python train.py --arch="mlp_mixer" --model="self-supervised image encoder" --dataset="procedural textures in two colours, tilted and lit" --train_examples=195000 --image_size=32 --crop_scale_min=0.2 --horizontal_flip=true --translate=0.12 --color_jitter=0.4 --method="simclr" --norm="layernorm" --norm_position="post" --activation="geglu" --mlp_ratio=4 --parallel_block=false --inner_norm=false --drop_path=0.05 --patch_size=[2, 2] --layers=14 --width=128 --projector_hidden=1024 --projector_out=128 --projector_hidden_layers=1 --temperature=0.1 --init="lecun_normal" --residual_init="none" --optimizer="adamw" --lr=0.0015 --beta1=0.9 --beta2=0.999 --eps=1e-10 --ema_decay=0.99 --steps=8900 --batch_size=128 --epochs=5.8 --lr_schedule="wsd" --decay_fraction=0.2 --final_lr_fraction=0.01 --warmup_steps=1780 --weight_decay=0.2
Rows from block 6 of a small self-supervised image encoder, named by matrix and row number. Rows with one number belong to one neuron. Each number is 50 + 10 x the weight over its row's rms, rounded and kept within 0 to 99. All counts start at 0.
Before each neuron's rows are labels from the 100 images, of 14976, where the neuron reaches its largest size: "responds to" is what is common among them; "colour at peak" is the nearest of a few named colours to the mean colour under the peak. Only what is clearly more common there than usual is listed. The data: procedural textures in two colours, tilted and lit. In brackets: how many of the 100, against the usual share in percent.
# gate: MLP gate (model.blocks.6.mlp.gate.weight, 512x128), inputs 0-63
# fc1: MLP up (model.blocks.6.mlp.fc1.weight, 512x128), inputs 0-63
# fc2: MLP down (model.blocks.6.mlp.fc2.weight, 128x512, transposed), outputs 0-63

responds to: red (83 vs 16.3); ground colour: red (58 vs 8.3); orange (49 vs 17.1); yellow (45 vs 16.9)
colour at peak: red (45 vs 5.7); orange (28 vs 7.5)
gate.63:48 52 49 31 41 52 33 46 53 52 36 40 42 56 39 42 41 57 45 52 48 70 56 50 52 40 42 55 58 62 53 37 64 57 35 65 41 35 35 62 59 60 47 34 42 61 35 36 50 45 61 46 53 56 53 57 55 50 50 53 54 58 44 37
fc1.63:33 65 37 40 61 53 53 56 70 46 38 51 44 46 44 51 59 55 60 51 48 51 56 65 44 50 36 55 69 43 51 33 61 70 47 47 60 68 38 35 51 48 41 49 53 54 64 34 40 43 52 38 34 53 63 49 49 57 34 56 38 43 50 42
fc2.63:74 44 62 62 43 62 36 45 51 56 59 53 48 40 43 56 63 52 62 48 58 56 41 45 48 44 54 35 56 42 74 41 40 49 38 37 43 61 61 48 53 55 64 23 62 43 47 56 47 57 58 42 48 55 58 62 56 56 45 53 56 49 49 43

responds to: blue (71 vs 16.5); ground colour: blue (50 vs 8.3)
colour at peak: blue (60 vs 6.9)
gate.386:51 44 56 56 56 38 49 39 35 43 64 62 47 30 53 55 56 59 43 45 53 45 55 58 53 61 53 56 50 45 50 53 59 53 57 68 54 22 45 58 56 40 63 51 66 61 62 48 66 50 41 38 64 46 49 55 60 47 58 61 50 39 48 32
fc1.386:40 59 51 73 42 58 54 45 41 43 73 66 44 34 52 50 53 59 33 48 39 47 55 33 52 62 39 56 52 53 35 50 48 50 46 58 54 48 51 43 33 33 46 45 64 61 57 53 51 48 48 37 51 48 50 53 35 53 61 65 54 51 37 46
fc2.386:38 43 53 52 22 38 57 61 58 67 39 37 45 60 73 58 39 48 50 59 65 48 48 54 60 46 55 54 44 37 45 54 47 53 45 32 30 47 56 53 42 59 48 55 40 34 62 50 50 58 59 46 61 60 63 68 56 53 64 42 67 40 46 48

responds to: spotted (37 vs 3.2); dotted (34 vs 3.3); ground colour: pink (26 vs 8.3)
colour at peak: pink (26 vs 9.7)
gate.88:35 51 65 49 44 49 52 43 49 38 56 55 55 49 35 33 58 44 46 71 62 57 55 60 52 60 42 53 45 56 58 51 36 39 58 63 53 46 42 49 49 45 70 47 38 76 63 54 29 47 37 30 45 51 51 57 43 55 52 54 42 56 44 53
fc1.88:48 57 63 43 47 43 57 60 76 52 65 45 60 47 48 30 54 44 59 59 50 29 57 53 39 56 52 53 40 35 54 69 52 43 38 48 51 64 51 42 54 70 51 31 59 51 44 31 65 51 68 48 39 30 49 61 46 53 60 46 44 57 48 34
fc2.88:56 39 46 39 46 69 36 46 39 56 68 56 33 65 64 53 57 50 44 55 58 62 47 39 40 40 39 58 62 67 43 67 40 56 52 43 50 47 29 35 59 62 50 19 56 40 51 30 48 51 67 49 54 54 45 26 51 51 36 60 60 59 60 60

responds to: black (96 vs 17.2); ground colour: black (68 vs 8.8); purple (51 vs 16.6); pattern colour: purple (37 vs 8.1)
colour at peak: black (79 vs 5)
gate.29:48 50 40 41 38 60 33 51 35 56 58 60 56 51 48 58 47 57 54 67 59 52 44 38 46 46 52 49 56 39 36 63 61 57 46 62 56 50 38 44 48 46 40 57 58 59 58 39 48 46 46 53 46 53 47 50 62 56 50 60 47 63 49 57
fc1.29:31 36 58 59 46 54 45 58 52 32 37 50 58 40 63 24 47 51 43 52 55 32 45 25 52 40 60 51 58 71 59 50 60 54 64 48 47 50 48 39 55 52 53 64 39 45 58 69 29 49 71 67 42 40 35 39 53 46 46 47 60 58 38 52
fc2.29:40 57 56 63 34 63 50 45 60 36 63 59 68 62 67 45 47 53 48 59 61 29 43 40 57 47 49 69 36 61 71 48 51 44 54 51 54 48 71 50 44 48 51 52 34 53 39 49 41 37 53 57 46 48 45 43 41 50 44 47 39 47 57 41

responds to: purple (97 vs 16.6); ground colour: purple (84 vs 8.5); pink (49 vs 16.4); pattern colour: pink (37 vs 8)
colour at peak: purple (82 vs 7.6)
gate.404:55 64 26 43 52 42 51 69 55 25 46 43 53 50 39 37 65 71 43 49 60 54 62 60 61 44 48 48 48 49 53 45 39 55 54 58 43 44 58 48 31 48 41 44 48 57 44 46 36 54 37 35 49 51 56 54 56 40 62 57 40 48 60 59
fc1.404:66 54 28 63 56 55 58 45 60 49 63 45 45 48 65 47 56 56 57 38 45 49 62 50 62 46 54 48 53 61 40 64 55 37 47 53 47 55 55 69 42 26 34 45 61 41 43 37 62 34 38 59 50 52 41 46 55 39 38 57 34 58 43 49
fc2.404:60 42 56 57 46 52 46 56 27 51 68 51 50 42 54 32 42 45 49 47 43 59 41 62 62 55 57 43 41 48 29 43 44 43 46 51 44 75 43 53 52 40 31 56 60 36 47 41 67 56 29 52 51 67 45 49 48 46 63 50 44 51 56 37

responds to: red (70 vs 16.3); ground colour: red (47 vs 8.3)
colour at peak: red (44 vs 5.7)
gate.3:54 53 21 42 38 60 57 50 48 36 61 48 48 59 47 46 50 42 40 48 52 57 49 56 44 45 29 50 43 62 53 46 74 64 51 60 46 62 37 48 46 41 66 48 39 55 65 57 53 46 32 39 51 77 57 50 42 48 56 51 29 44 47 52
fc1.3:42 44 32 32 52 51 43 50 56 35 43 32 50 60 28 42 54 47 54 59 37 69 38 40 44 62 66 51 31 43 67 75 47 54 63 45 65 48 64 48 39 63 50 52 40 35 51 54 44 53 58 61 55 57 48 52 47 36 54 44 52 48 52 54
fc2.3:59 56 57 49 32 66 62 35 53 45 49 47 33 54 56 58 54 55 47 48 58 58 48 67 49 61 48 44 43 53 70 46 53 56 46 50 52 31 45 51 47 55 44 28 53 76 53 64 57 36 48 62 45 52 53 53 35 43 45 61 52 46 46 62

responds to: brown (39 vs 16.8)
colour at peak: brown (40 vs 18)
gate.201:46 57 53 46 63 55 50 37 60 55 46 57 36 46 27 40 50 55 34 50 56 51 48 42 37 24 56 59 39 59 49 42 60 62 46 50 46 45 49 27 42 58 54 33 55 52 38 72 49 44 49 29 39 41 59 52 53 62 44 48 65 52 41 53
fc1.201:39 51 54 65 52 49 48 48 56 51 61 52 42 32 42 48 39 58 40 39 67 42 56 63 52 57 68 54 60 43 38 44 67 43 49 44 42 65 44 57 56 55 58 57 45 55 68 79 42 52 59 64 39 44 48 47 66 50 37 62 53 38 43 44
fc2.201:39 59 57 54 30 64 59 39 42 41 37 60 52 60 45 63 41 61 54 50 47 55 36 64 46 46 46 39 44 54 76 44 55 45 45 52 54 36 36 47 52 55 36 58 53 63 46 49 43 40 50 52 28 63 25 49 72 54 38 48 26 59 62 47

responds to: purple (77 vs 16.6); brown (66 vs 16.8); ground colour: purple (50 vs 8.5); pattern colour: brown (42 vs 8.6)
colour at peak: purple (57 vs 7.6)
gate.269:40 67 51 64 61 49 53 71 47 46 49 31 56 38 62 62 61 39 58 46 67 57 30 38 62 53 37 47 52 40 45 53 54 53 54 50 72 34 29 46 43 43 50 45 59 63 61 54 58 48 37 47 49 50 42 59 59 35 43 60 43 47 55 60
fc1.269:58 59 46 63 59 49 52 50 59 56 55 61 48 49 62 64 37 51 42 42 39 53 68 47 47 45 49 51 67 48 33 46 56 44 46 45 37 45 43 54 47 34 52 45 62 50 50 53 69 45 35 45 53 58 36 60 48 66 49 68 41 40 44 41
fc2.269:51 66 42 41 62 37 59 45 56 45 36 47 40 66 73 27 55 63 44 42 67 42 64 46 64 56 62 53 50 47 55 56 48 54 50 59 40 58 53 48 46 42 44 67 56 29 53 32 59 35 51 54 49 62 37 59 50 44 60 66 41 55 59 30

responds to: black (74 vs 17.2); pattern colour: black (38 vs 8.5); ground colour: black (36 vs 8.8); camouflage (25 vs 3.3)
colour at peak: black (61 vs 5)
gate.239:57 53 53 48 48 45 73 60 54 47 38 53 39 34 50 43 60 51 49 51 40 39 63 66 36 67 51 43 46 61 44 50 55 73 63 35 43 63 52 54 59 66 53 51 58 44 36 44 51 49 50 51 56 63 52 51 46 47 47 30 58 43 49 49
fc1.239:63 65 59 62 50 49 53 34 46 55 52 49 34 57 55 37 62 53 33 48 54 50 57 52 36 44 50 54 59 43 60 63 46 67 59 65 54 55 53 46 55 49 18 43 31 38 64 53 41 45 75 56 57 32 61 23 53 51 55 48 45 49 56 40
fc2.239:38 42 45 53 58 50 47 60 51 38 57 59 46 51 48 66 55 42 78 55 39 61 53 46 57 51 48 56 46 38 50 58 49 56 45 47 37 53 51 34 56 40 56 58 41 61 42 55 63 34 46 56 47 40 62 49 57 32 55 72 61 40 46 39

responds to: orange (48 vs 17.1); black (47 vs 17.2); brown (36 vs 16.8); ground colour: orange (31 vs 8.3)
colour at peak: brown (48 vs 18)
gate.218:40 62 50 36 60 47 80 49 51 56 23 48 59 60 49 58 32 48 48 56 73 43 60 48 62 38 52 64 51 46 47 28 54 57 64 51 39 39 38 55 54 42 31 39 34 50 42 44 38 49 51 38 40 43 36 55 43 52 61 57 50 39 37 52
fc1.218:36 38 50 40 39 42 52 55 72 44 36 65 57 45 53 46 50 40 54 66 41 48 41 36 43 71 55 44 31 35 49 49 44 59 43 72 47 71 56 41 34 50 51 56 41 63 57 69 52 56 52 51 55 58 58 48 46 47 69 42 58 51 53 36
fc2.218:69 53 41 34 56 51 46 52 65 59 60 47 37 61 45 67 53 63 38 50 37 52 48 47 37 40 46 52 58 64 56 58 55 53 49 37 50 45 48 60 49 55 57 45 57 41 38 33 61 39 33 46 58 49 51 57 46 70 37 61 69 43 39 60

responds to: orange (88 vs 17.1); ground colour: orange (48 vs 8.3); yellow (42 vs 16.9); brown (40 vs 16.8)
colour at peak: orange (52 vs 7.5); brown (44 vs 18)
gate.491:50 41 39 36 47 62 40 41 42 54 35 47 52 65 38 50 48 64 62 53 60 53 40 47 41 41 41 61 32 45 57 21 58 43 47 46 51 49 43 31 50 59 50 50 62 58 72 16 44 54 52 52 53 47 46 43 62 54 40 57 53 54 42 47
fc1.491:62 47 42 77 44 67 53 58 45 63 58 70 42 47 61 51 38 37 60 36 41 47 38 46 45 43 59 58 62 45 42 44 53 35 64 50 43 61 44 49 56 44 48 46 60 47 47 40 42 50 56 52 57 38 42 42 74 35 46 54 60 71 52 49
fc2.491:59 55 55 50 56 54 64 45 47 35 41 55 39 45 57 45 41 50 47 58 44 54 39 54 34 47 46 55 49 55 50 39 61 55 44 67 56 53 39 50 46 38 29 44 53 76 64 38 49 47 41 52 49 44 38 23 33 54 53 51 40 56 67 35

responds to: blue (81 vs 16.5); ground colour: blue (63 vs 8.3); grey (36 vs 16.5); pattern colour: grey (27 vs 8.2)
colour at peak: blue (48 vs 6.9)
gate.398:50 44 41 42 44 49 25 56 54 66 41 45 41 43 57 59 48 57 49 72 61 50 51 31 53 65 48 42 39 53 45 43 66 46 31 64 38 57 32 51 46 53 67 57 45 68 33 53 38 57 45 63 35 47 51 56 68 38 44 54 55 69 61 46
fc1.398:64 42 47 32 47 52 66 45 45 32 44 48 40 44 57 60 26 51 63 59 64 68 46 59 28 49 63 50 39 57 41 36 56 48 52 43 52 50 48 61 51 60 41 35 43 32 57 42 54 44 56 44 61 48 39 67 49 51 62 60 51 28 49 47
fc2.398:46 50 35 30 54 45 39 49 47 58 28 51 49 47 31 61 53 56 58 46 48 58 43 48 39 48 33 49 64 40 43 58 56 47 51 49 51 49 47 38 60 54 54 40 55 47 35 40 50 64 36 37 64 46 61 34 47 52 44 41 46 61 61 29

responds to: blue (96 vs 16.5); ground colour: blue (56 vs 8.3); black (45 vs 17.2); pattern colour: blue (40 vs 8.2)
colour at peak: blue (75 vs 6.9)
gate.344:43 59 50 71 56 61 58 63 55 37 45 60 47 37 51 53 42 62 62 51 46 42 41 35 47 51 46 59 52 50 42 56 72 49 47 41 74 46 36 46 58 48 52 48 61 62 38 42 48 52 41 35 45 47 36 50 66 30 41 55 50 44 49 44
fc1.344:45 48 54 22 49 56 40 50 42 43 31 45 54 53 38 30 60 49 52 66 55 38 43 54 38 55 54 51 50 43 77 53 46 45 53 58 46 50 49 48 62 65 51 63 36 48 46 54 37 69 58 52 43 50 54 43 47 48 50 38 55 63 50 55
fc2.344:51 47 62 55 50 59 55 47 63 39 40 77 64 40 40 49 46 50 50 44 44 59 39 45 53 52 50 38 45 58 55 36 55 55 45 57 59 46 56 38 49 42 45 51 60 71 45 52 56 49 46 59 47 49 35 30 38 46 44 53 43 47 58 35

responds to: purple (86 vs 16.6); ground colour: purple (74 vs 8.5); red (50 vs 16.3); pattern colour: red (38 vs 8)
colour at peak: purple (74 vs 7.6)
gate.289:58 48 42 58 42 53 54 49 33 49 63 59 57 40 47 36 63 52 60 26 53 58 54 46 63 43 36 49 52 50 48 51 50 52 50 49 37 58 26 64 36 39 47 41 46 61 53 57 48 47 27 42 41 63 42 49 54 44 60 74 45 48 46 47
fc1.289:46 67 36 59 66 51 42 67 68 39 45 65 50 48 51 54 54 57 53 54 52 43 61 45 62 54 40 61 56 46 41 62 59 32 45 57 55 49 55 57 31 46 39 59 46 55 44 34 36 33 50 49 44 48 44 55 54 56 58 53 33 65 50 58
fc2.289:60 60 52 47 48 38 48 54 55 51 56 48 62 51 62 38 39 56 59 40 55 50 47 56 72 56 58 48 39 51 31 43 49 50 50 40 46 57 59 64 44 40 40 54 59 42 52 51 65 40 25 58 46 70 39 66 55 35 68 49 53 52 46 38

responds to: crumpled (66 vs 39.7); brown (40 vs 16.8)
colour at peak: brown (41 vs 18)
gate.455:43 63 54 61 42 40 28 39 48 46 47 42 44 45 48 55 55 55 56 53 56 55 54 32 60 51 29 56 30 56 54 55 60 49 60 55 42 65 34 49 56 50 47 46 56 66 74 59 34 33 50 43 32 45 40 44 70 41 45 51 56 40 38 51
fc1.455:60 45 56 57 52 59 46 55 49 49 35 48 43 24 36 42 59 59 50 66 61 55 54 44 49 57 66 57 58 43 58 46 48 51 58 49 58 44 44 48 63 57 36 58 37 45 69 33 43 87 45 34 61 49 49 24 33 68 62 50 63 65 49 49
fc2.455:50 48 47 45 41 46 56 44 41 49 45 60 49 47 64 37 48 53 40 37 50 41 39 63 51 47 35 69 62 50 55 65 49 50 49 57 48 44 45 45 59 50 75 61 52 57 51 22 60 43 71 64 74 56 47 40 52 44 48 39 43 61 62 50

responds to: orange (59 vs 17.1); ground colour: orange (44 vs 8.3); pink (38 vs 16.4); yellow (38 vs 16.9)
colour at peak: orange (40 vs 7.5)
gate.170:54 41 43 45 59 62 32 57 61 68 43 33 62 45 51 38 44 62 57 44 50 51 57 47 42 23 49 52 47 45 48 49 54 52 47 47 50 39 41 56 47 52 70 49 40 58 54 58 36 61 50 51 47 29 65 38 58 43 40 62 68 67 45 48
fc1.170:65 41 59 46 35 41 51 66 38 50 38 42 58 47 71 51 57 49 68 53 71 57 47 54 50 53 42 52 45 47 37 25 40 48 46 40 50 68 61 74 45 52 54 48 63 52 60 50 40 56 55 45 52 45 47 42 57 61 43 46 57 59 45 57
fc2.170:55 64 54 51 42 70 60 58 68 54 52 50 35 56 53 42 60 54 48 47 45 56 29 39 62 48 74 66 49 54 58 49 49 50 42 41 35 51 40 41 64 54 40 41 51 40 53 62 57 54 37 54 38 53 59 67 45 63 40 47 52 61 42 55

responds to: pink (64 vs 16.4); orange (48 vs 17.1); ground colour: pink (42 vs 8.3); brown (37 vs 16.8)
colour at peak: pink (28 vs 9.7)
gate.353:53 48 45 43 60 57 51 54 65 47 29 56 52 49 31 44 68 51 46 58 82 53 38 54 49 39 56 64 67 52 52 54 61 56 50 41 53 40 45 50 57 46 52 61 41 28 58 58 41 67 57 42 62 56 42 51 47 51 44 42 47 49 39 50
fc1.353:64 40 69 55 50 32 49 54 51 41 56 51 59 48 73 57 36 54 40 44 52 36 56 60 44 37 46 47 54 56 41 69 42 50 53 30 44 64 40 39 58 58 45 47 52 43 40 60 66 37 53 36 58 43 51 59 35 44 48 34 59 40 47 46
fc2.353:45 42 69 58 43 33 59 54 46 52 46 52 40 51 55 56 39 45 42 56 42 48 44 44 57 52 43 68 45 50 27 63 37 43 50 61 44 60 51 60 74 44 47 52 39 45 57 34 60 35 50 60 72 40 50 42 40 48 49 52 52 30 60 45

responds to: crumpled (88 vs 39.7); blue (43 vs 16.5); ground colour: blue (29 vs 8.3); speckled (27 vs 3.2)
colour at peak: blue (25 vs 6.9)
gate.268:58 43 58 45 25 54 52 66 49 55 35 50 33 43 39 67 54 52 62 62 62 67 39 49 60 44 27 62 37 52 60 34 48 56 49 52 37 73 33 44 61 57 40 41 59 49 54 42 56 34 54 47 45 57 58 32 54 55 29 50 58 47 46 44
fc1.268:47 46 80 54 25 66 68 63 54 35 53 54 51 39 56 49 58 57 58 61 47 39 36 40 69 63 41 38 40 54 53 45 71 56 36 53 39 66 51 41 66 58 45 42 63 51 45 51 52 71 46 52 53 59 43 46 47 54 38 43 44 51 50 41
fc2.268:41 54 63 56 52 54 43 42 57 38 26 48 68 30 41 39 51 43 40 35 46 57 61 55 58 48 43 29 63 48 36 55 30 37 49 55 56 53 56 58 46 53 54 57 49 36 47 37 40 48 54 59 34 60 52 57 58 50 62 40 39 46 46 43

responds to: purple (84 vs 16.6); ground colour: purple (65 vs 8.5); red (46 vs 16.3); pattern colour: red (29 vs 8)
colour at peak: purple (63 vs 7.6)
gate.301:46 46 22 50 50 39 48 67 61 65 30 56 46 47 33 53 47 61 63 55 59 61 62 43 65 31 32 76 60 57 41 44 62 54 58 43 41 39 43 59 38 41 56 45 47 47 46 33 50 51 48 40 50 51 40 58 59 46 44 70 53 52 54 54
fc1.301:45 41 56 52 49 45 54 49 54 58 29 59 45 61 46 57 46 54 55 53 47 45 42 37 51 72 43 54 39 57 54 40 56 55 50 36 57 23 47 39 68 53 70 54 64 59 50 49 44 52 60 50 42 47 33 36 51 37 49 36 63 57 53 60
fc2.301:39 42 47 55 51 37 48 50 70 48 44 51 40 61 46 56 52 48 43 67 39 50 47 52 46 49 52 61 46 53 74 64 41 54 47 61 54 39 50 34 50 49 62 24 52 51 44 49 41 45 56 56 69 19 56 54 42 56 45 53 72 47 63 55

responds to: pink (87 vs 16.4); pattern colour: pink (49 vs 8); red (45 vs 16.3); brown (43 vs 16.8)
colour at peak: pink (35 vs 9.7)
gate.298:54 63 25 47 43 69 59 57 49 41 43 73 50 51 44 41 37 65 48 43 51 72 46 62 42 56 37 54 72 46 59 49 65 56 57 42 48 39 44 58 47 35 50 52 45 38 52 42 55 47 45 42 62 58 42 36 40 36 36 49 34 66 57 40
fc1.298:48 58 58 31 48 53 45 60 58 43 33 39 54 73 35 43 48 60 54 55 70 59 29 50 49 68 44 50 48 44 59 30 54 57 42 40 56 57 50 40 59 54 42 44 48 62 48 46 34 64 60 52 47 48 51 45 54 42 53 46 51 44 61 56
fc2.298:55 36 39 50 40 70 61 41 67 45 40 46 39 53 52 45 71 53 28 35 59 50 67 71 34 48 53 48 57 56 76 41 64 45 44 45 54 42 43 40 48 47 50 42 53 49 41 56 52 42 35 51 50 72 34 51 39 51 58 70 35 55 53 38

responds to: blue (55 vs 16.5); pattern colour: blue (29 vs 8.2); ground colour: blue (26 vs 8.3)
colour at peak: blue (39 vs 6.9)
gate.276:51 43 49 70 53 56 41 56 47 40 63 63 53 52 39 62 46 62 47 47 43 62 48 51 53 41 45 52 47 54 58 47 64 38 46 27 51 27 38 34 50 33 57 44 60 51 47 46 55 43 34 50 40 45 43 53 51 45 44 51 83 50 54 58
fc1.276:49 44 40 44 35 62 45 38 57 32 42 49 58 60 51 34 44 49 38 49 56 63 40 44 53 43 55 43 49 45 59 59 43 41 63 47 53 34 51 58 44 52 40 48 57 46 39 50 33 53 54 28 42 54 34 40 51 50 61 52 58 78 46 40
fc2.276:59 42 61 47 52 62 55 49 45 48 41 53 53 56 46 45 38 42 61 46 49 46 53 58 67 51 45 36 60 54 27 45 45 51 56 36 55 56 67 55 67 41 65 59 49 51 38 48 60 54 59 55 59 42 49 60 55 39 39 40 36 51 51 58

responds to: brown (39 vs 16.8); red (38 vs 16.3); black (37 vs 17.2); woven (29 vs 3.3)
colour at peak: brown (44 vs 18)
gate.97:65 48 52 32 45 53 61 53 45 66 29 56 44 25 36 46 49 53 61 57 47 63 41 48 46 62 40 64 45 43 49 47 68 45 60 59 47 55 54 49 53 36 55 48 28 49 63 57 48 52 42 65 59 68 44 35 57 46 46 52 67 55 59 41
fc1.97:52 43 46 54 46 53 39 48 55 64 50 62 40 60 61 30 39 56 43 49 52 47 45 45 43 47 44 59 50 80 47 55 49 50 59 49 35 46 54 38 62 64 50 47 47 58 36 41 50 52 56 49 52 43 52 39 40 47 48 40 49 44 37 66
fc2.97:34 67 49 40 62 50 47 37 77 35 67 54 46 37 55 57 47 46 40 55 31 40 51 48 65 42 39 44 36 57 57 74 43 53 53 49 51 35 50 51 43 47 64 58 31 62 59 64 43 42 48 61 49 34 53 51 53 38 43 41 59 64 44 64

responds to: seen at a slant (65 vs 39.6); white (52 vs 16.8); blue (44 vs 16.5); ground colour: white (27 vs 8.3)
colour at peak: pink (27 vs 9.7); white (26 vs 3.1)
gate.90:59 57 48 66 56 50 41 57 42 45 57 40 34 43 49 53 61 59 51 44 51 39 56 42 41 51 46 40 47 72 61 55 35 38 62 46 61 43 44 44 49 60 45 35 47 48 50 40 26 54 46 51 39 48 39 36 43 64 53 50 50 60 44 62
fc1.90:56 48 48 46 46 45 51 54 23 62 49 39 48 40 45 32 51 43 62 51 57 56 40 45 45 49 54 32 48 35 61 58 42 41 51 65 55 38 33 59 47 37 48 40 51 47 41 29 41 52 54 49 38 54 52 44 35 50 48 63 53 62 45 28
fc2.90:42 64 37 47 42 55 29 37 81 33 43 72 58 55 51 35 48 40 40 62 46 46 52 39 57 51 50 30 49 62 64 50 52 59 53 54 56 31 54 48 47 53 66 56 42 58 35 48 54 36 38 68 43 56 40 52 44 48 47 51 57 60 40 72

responds to: orange (77 vs 17.1); red (55 vs 16.3); ground colour: orange (39 vs 8.3); pattern colour: orange (38 vs 8.8)
colour at peak: red (33 vs 5.7); orange (32 vs 7.5)
gate.213:52 46 27 46 32 46 52 59 57 43 44 54 44 50 31 38 37 49 46 56 56 31 70 59 43 51 49 57 55 43 66 33 55 63 37 48 29 43 61 54 51 65 66 58 36 42 38 59 56 46 46 48 49 52 47 36 56 52 54 52 45 38 48 39
fc1.213:55 57 60 79 52 38 51 62 47 58 70 47 44 42 55 66 41 47 42 41 41 35 56 48 47 40 50 47 57 51 35 62 57 44 42 38 56 34 54 56 59 38 66 47 62 53 51 60 48 52 57 39 45 51 52 47 52 45 52 63 56 33 41 56
fc2.213:61 49 55 34 60 49 47 59 45 30 50 74 64 41 42 40 38 46 49 49 38 56 36 51 45 51 44 51 54 47 42 50 56 47 54 59 40 47 57 40 56 35 42 65 61 63 41 52 47 50 38 70 62 42 35 26 49 35 40 40 36 55 68 45

responds to: black (82 vs 17.2); seen at a slant (75 vs 39.6); ground colour: black (71 vs 8.8)
colour at peak: black (29 vs 5)
gate.348:42 54 40 35 23 44 57 54 46 42 44 48 43 33 44 51 54 41 59 56 78 49 59 60 64 49 50 39 50 57 37 44 51 41 50 52 37 57 44 54 36 25 46 37 48 55 62 56 56 45 39 44 71 62 60 65 38 63 42 46 30 43 45 53
fc1.348:48 37 45 48 46 54 32 37 60 38 62 44 54 58 35 57 27 38 47 48 37 47 69 71 53 44 51 63 57 40 48 58 50 37 58 62 47 47 53 47 43 44 39 45 41 48 66 54 35 31 45 52 55 46 63 57 63 48 61 61 61 48 47 61
fc2.348:55 46 58 40 47 51 54 48 48 49 68 57 36 44 59 48 62 42 59 51 41 62 72 42 41 46 47 45 40 40 24 42 63 57 50 48 38 66 64 49 45 49 63 61 61 69 31 43 57 53 60 37 32 47 56 37 40 65 56 45 55 43 60 40

responds to: seen at a slant (67 vs 39.6); white (40 vs 16.8); ground colour: white (26 vs 8.3)
colour at peak: pink (38 vs 9.7)
gate.4:35 48 47 67 45 57 51 64 43 41 50 52 62 51 49 44 58 60 57 46 54 31 53 62 45 55 33 61 57 57 59 56 72 47 65 50 48 64 48 59 55 41 44 38 51 64 69 47 28 36 48 43 55 54 37 62 56 45 48 45 54 37 38 52
fc1.4:54 48 39 42 43 76 45 63 57 37 38 35 58 45 51 40 54 51 71 47 58 59 32 49 63 47 40 47 67 34 63 52 53 69 61 65 53 53 42 45 52 56 34 48 35 63 51 58 33 66 51 64 41 53 41 26 52 43 50 49 32 51 60 58
fc2.4:37 51 75 43 59 47 49 41 44 36 42 68 66 43 32 30 62 52 32 32 54 51 55 46 68 53 51 64 51 57 26 69 54 48 58 55 59 55 57 48 44 50 41 46 58 42 38 52 52 40 48 57 53 47 42 40 44 44 59 60 36 60 52 41

responds to: purple (63 vs 16.6); ground colour: purple (45 vs 8.5); blue (43 vs 16.5); brown (39 vs 16.8)
colour at peak: purple (35 vs 7.6); blue (27 vs 6.9)
gate.384:54 64 44 37 51 54 49 56 64 50 60 55 63 28 59 52 53 32 46 46 47 45 56 58 79 46 60 30 46 49 54 57 64 50 61 60 60 53 43 58 53 40 47 42 70 67 61 54 39 48 46 38 33 45 39 61 59 36 45 58 68 60 53 41
fc1.384:44 29 59 32 26 53 59 61 62 46 39 35 59 60 41 49 63 61 51 39 59 49 59 42 70 59 55 53 58 71 55 61 40 46 39 42 45 36 52 48 51 49 52 44 64 45 39 48 42 50 63 51 59 53 45 59 47 42 37 48 49 61 58 43
fc2.384:49 45 57 40 50 51 43 73 31 53 55 57 55 32 49 57 53 39 52 61 57 57 39 48 47 34 40 63 74 55 61 58 55 50 51 44 50 41 44 42 71 60 41 54 47 65 42 52 49 58 52 53 65 36 48 33 44 57 45 46 38 57 49 65

responds to: red (100 vs 16.3); ground colour: red (74 vs 8.3); pattern colour: red (26 vs 8)
colour at peak: red (81 vs 5.7)
gate.208:48 59 47 32 45 37 55 33 53 40 33 45 54 63 27 52 55 64 63 53 64 68 46 32 57 45 57 60 37 54 59 59 39 42 46 58 39 41 59 50 40 60 37 50 47 57 58 56 53 45 52 37 39 55 52 59 71 32 71 53 45 56 43 38
fc1.208:56 59 37 44 43 65 62 53 80 51 30 38 57 48 58 49 57 51 45 34 52 55 45 66 36 73 55 48 63 49 51 48 66 52 61 58 52 44 37 68 58 31 43 34 41 54 45 62 46 59 42 41 53 54 51 44 48 53 39 44 32 49 43 61
fc2.208:64 47 42 51 36 58 33 44 45 50 47 51 55 52 30 55 58 63 59 42 47 52 51 39 34 50 47 39 52 48 65 42 46 45 38 64 56 34 40 44 41 61 44 40 27 64 45 63 54 50 30 65 40 56 41 58 49 54 46 70 52 47 46 60